Weights of a small image captioner: 9600 steps.
Rows from block 8 of the image encoder of a small image captioner, named by matrix and row number. Rows with one number belong to one neuron. Each number is 128 + 32 x the weight over its row's rms, rounded and kept within 0 to 255. All counts start at 0.
After each neuron's rows are labels from the 100 images, of 14848, where the neuron reaches its highest value: "colour at peak" is the nearest of a few named colours to the mean colour under the peak. Only what is clearly more common there than usual is listed. The data: made-up waving flags.
# fc1: MLP up (encoder.blocks.8.mlp.fc1.weight, 768x192), inputs 64-127
# fc2: MLP down (encoder.blocks.8.mlp.fc2.weight, 192x768, transposed), outputs 64-127

fc1.134 [114 139 107  66 165 116 144 133 132 117 115 165 102  94 125 107 107 142 115 153 122  73  95  88 121 117  97 137  96 144 138 140 143 115  96  90 113 181 126 109 125  84 136 123  61  84 191 133 102  87  69 138 133  82  74 132 135 182 114 131 117  90 119  92]
fc2.134 [115  74 142 108 127  98 154 133 161  50 139 111 136 101  84  94 122 180 146 120  99 115 124 130 126 137 141 112 103  97 188 100 157  82 199 148 138  94 114 163 121  92 165 161  54 193 104 142 103 157  74 182 170 114 154 126 130  77 143 126 120 128 131 147]
colour at peak: purple

fc1.88 [130 119 217  96 123 156 116 165 146 119 160 113 137  87 122 145 136 115 138 147 146 192 143 164 124 117 113 100 144 106 169 154 104 119 125 162 159 141 185 129 152 117 147 197 133  90 144 139  94  84 118 112 158 166 243 128  98 108 159 139 116 114 165 161]
fc2.88 [142 160 125  79  68 159 172  90 142  87  94 108 111 110 123  84 134 131  98 151 135  74 120 114 118 115 110 123 148 175 140 125 117 109 150 111 186 110 147 149  92 175 141 136 134 152 165 150 137 142  60 129 115 167 111 120 131  98  89 130 106  80 143 142]
colour at peak: green

fc1.615 [143 128 102 102 109 105 132  96 123 132 211 135 131  72 126  87 132 113 185 163 160 110 155 169 117 110  85 171 139 126 150 154 154 151 140 144 159 103  55 114  58 212 129 142 155 120 166 148 153 107 105 136 189  83 180 141 174 147 109  81 204 142 147 115]
fc2.615 [101 150 120 163 131 182 138 156 115 123 127 201 147 155 104 176 143 145 128 136 122 112 129 131 184 105 203 182  95 102  92 125  90 176 166 120 156 105 194 124 128 115 174 112 145 116 136 198 141  88 110 218 178  61  88 126 148 114  98 121 144 139 142 163]
colour at peak: purple

fc1.340 [165 101 168  56 111 113 108 164 126 183 165  91 179 109 145 111 114 126 181 199 110 150 141  99  62 181 139 107 105 155 131 160 112 164 101 148 183  89  50 164 119 153 118 165 119 117 125 214 150 113 146 192 113 129 122 141 113 144 196 160 228 119 134  65]
fc2.340 [121 139 165  84 105 124  88  89 142 100 187 131 148 165 165  67  88 138 146 139  79 128 111 115 165  96 133 132  91  83 109  86 158 142 131 154 128 128 153 146 130 212 173 136 117 120 145 121  99 150 146 156 107 105  83 143 165  58 135 132 100 120 118 201]
colour at peak: black

fc1.260 [144 140 102  67 112 142  98 132  86  81 152 124  89 131 108 197  91 141 141 102 113 133 219 110 100 167 146 153 181 213  66 151 122 191  95  80 153  90 125 140 162  96 128 117 127 114 190  92 111 129 153  90 152 142 149 129 154 120 130 165 242 120 108 111]
fc2.260 [ 41 139 138 216  93 135 107  98 139 117 150 128 114 136 131 158 134 138 125 139  78 118  51 169 161 156 102  82 102 118 100 113 187  98 130 100 140 149 105 116 178 129 129 141 108  40 196 124 136 121 144  98 115 118 118 166 143 146 120 125 173 133 108  86]
colour at peak: blue

fc1.352 [145 110 108 139 144  82 110 161  91 141  53 148 166 118 124 187  99 118 129 104 108 146  70 115  93 149 142 169 102 125 102 158 149 153 105 138 156 161 146 132  86 140 135 138 112 163 184  95  37 164 141 157  77 127  94  95 143 176 113  71 134 171 153 120]
fc2.352 [148 173 124 151 139 133 156 107 169 190 148 156 128 112 140 163 151  65 141  85 172 126 151 137 108  87  99  97 122 109  81 107 119  63 122 114 138  94 167 120  93  99 141 146 121 161 123 156 112  98 183 146 167 151 139 154 123  76 111 144 173 133 162 195]
colour at peak: blue

fc1.354 [ 54 158 101 166 146 131  65 177 101  90 107 113 126 134 128 111 164 135  87  55 140  68  84 132 107 147 128 135 153 119  91 203 117 133 122 144 146  96 129 126 113 129 140 108 151  93 167 118 107  87 112 121 142 152 107  96 159 118 110 169  95 183 141 140]
fc2.354 [128 117 121  90 106 126 113 172 187 169 122 141  93 160  93 113 180 114 141  85  65 124 134 224 138  94 189 169 106  77  72 186 109  99 130 119  84 110 133 106 151 138 151 125 136  98  89 105 146  94 102 201 144 170 114 142 174 148  98 149 133  99 106 177]
colour at peak: blue

fc1.217 [ 85 128 132 160 123  99 131  75 106 119 153 117 115  80 123 127  72  74 153 121 161 114 159 115 171 123  88 117 124 121 111  78 136 162 110 142 115 112 144  92 145 150 159  98 131  91 167 131 156 101 157 111 174  83 102 128 156  82 106 102 136 126  81  25]
fc2.217 [119 145 146 146 100 113 110 105 172 146  95 108 120 141 106 123 177 115 131 110  41  78  97 149 195  87  94 138 102 179  98 143 151 103 116 147 167 114 139 115 188 134  77 108 113 173 113 123  83  82 117 116 124 106 123 154 117  86  84  84 113 128 153 179]
colour at peak: blue

fc1.716 [146 129 128  70 150 198 138 151 150  79  88 154 147 105 133  99 154  71  95  88  99  80 136  50  79 167  98  96 163 157 153 163 131 122 119 103  59  86 153  70  92 174  83  88 133 195 198  91 153 140 135 147 116 160 124 133 106 141  96 170 169 111 163 131]
fc2.716 [132 193 143 101 127 140 129 144 174  74 126 148 124 131 153 141 112 183 111  90 132  64 168 196  90 173 143 168 175 119 155 133 136 100 127 122 137 168 173 137 144 121 158 156 164  96 197 106  98 118 133 177 156  71 104  89  89 119 160  82  99 171 159 121]
colour at peak: purple

fc1.368 [149  86 140 210  97 126  77  86  98 123 153 116 163 133 147 139 127 120 139 132  91 138 122 100 116 129  40 176 112 117 148 111 148 143 121 105  97 112 156 150 122 100 156 109 160 119 139  90 104  81 151 162 146 132 130  68 102 118 134 121 152 122  69 176]
fc2.368 [ 59 187 131 131 176 110  99 113 116 121  95 140 125 157 117 121 159 122 110  92 145 121 208 116  78 165 159 124 151 176 141 137 109  78  93  90  91 107 111 120  91 139 135 132 169 133 124  95 139  93  82 118 126 153 138 122 164 151 185 173  95 150 139 139]
colour at peak: green

fc1.222 [144 106  66 144 105 148 121  92 170 167 177 201 118  76 164 176 138 128 141 120 133  99 168 112  95 104  88  38  69 176 164 112 132 153 149 111 106 153 131 131 163 148  64 170 174 141  77 107 130 162 163  76 103  98 138 116  98 168 150  59 150 179 134 118]
fc2.222 [126 121  76 125 146 154 169 105 120  92 138 178 137  29 148  94 129 163 163 118  63 146  78 118 154 150  64 131 119 160 125 154 135 134 143 144  89 151  98 114 117 118 113 143  98 132 210 110 163 141 122 154 135 136 182 136 153 107 115 114 151 214 145  95]
colour at peak: green

fc1.55 [126 154 190 151 112 106 124 118 128 164 125 123 106 136 131 141 126 114 128 131 112  54 164 135  94 109 123  95 113 126 120 119 168 106 102 106 104 103 116 165  97  51 110 119 149 114 144 107  88  96 159  95 119 104  88  92 147 174  75 125 166 185 153  97]
fc2.55 [154 160 137 151 168 116 167  80 155 136 127 114 119 153 124 163 156 147 142  63  77 101 133 102 180 135 136  81 179 108 130 125 120  99 158 139 136  76 156 126  92 141 162 152  96 143 178 127 135  78 131 166 150  78 147 115 115 110 109 140 154 142 204 127]
colour at peak: blue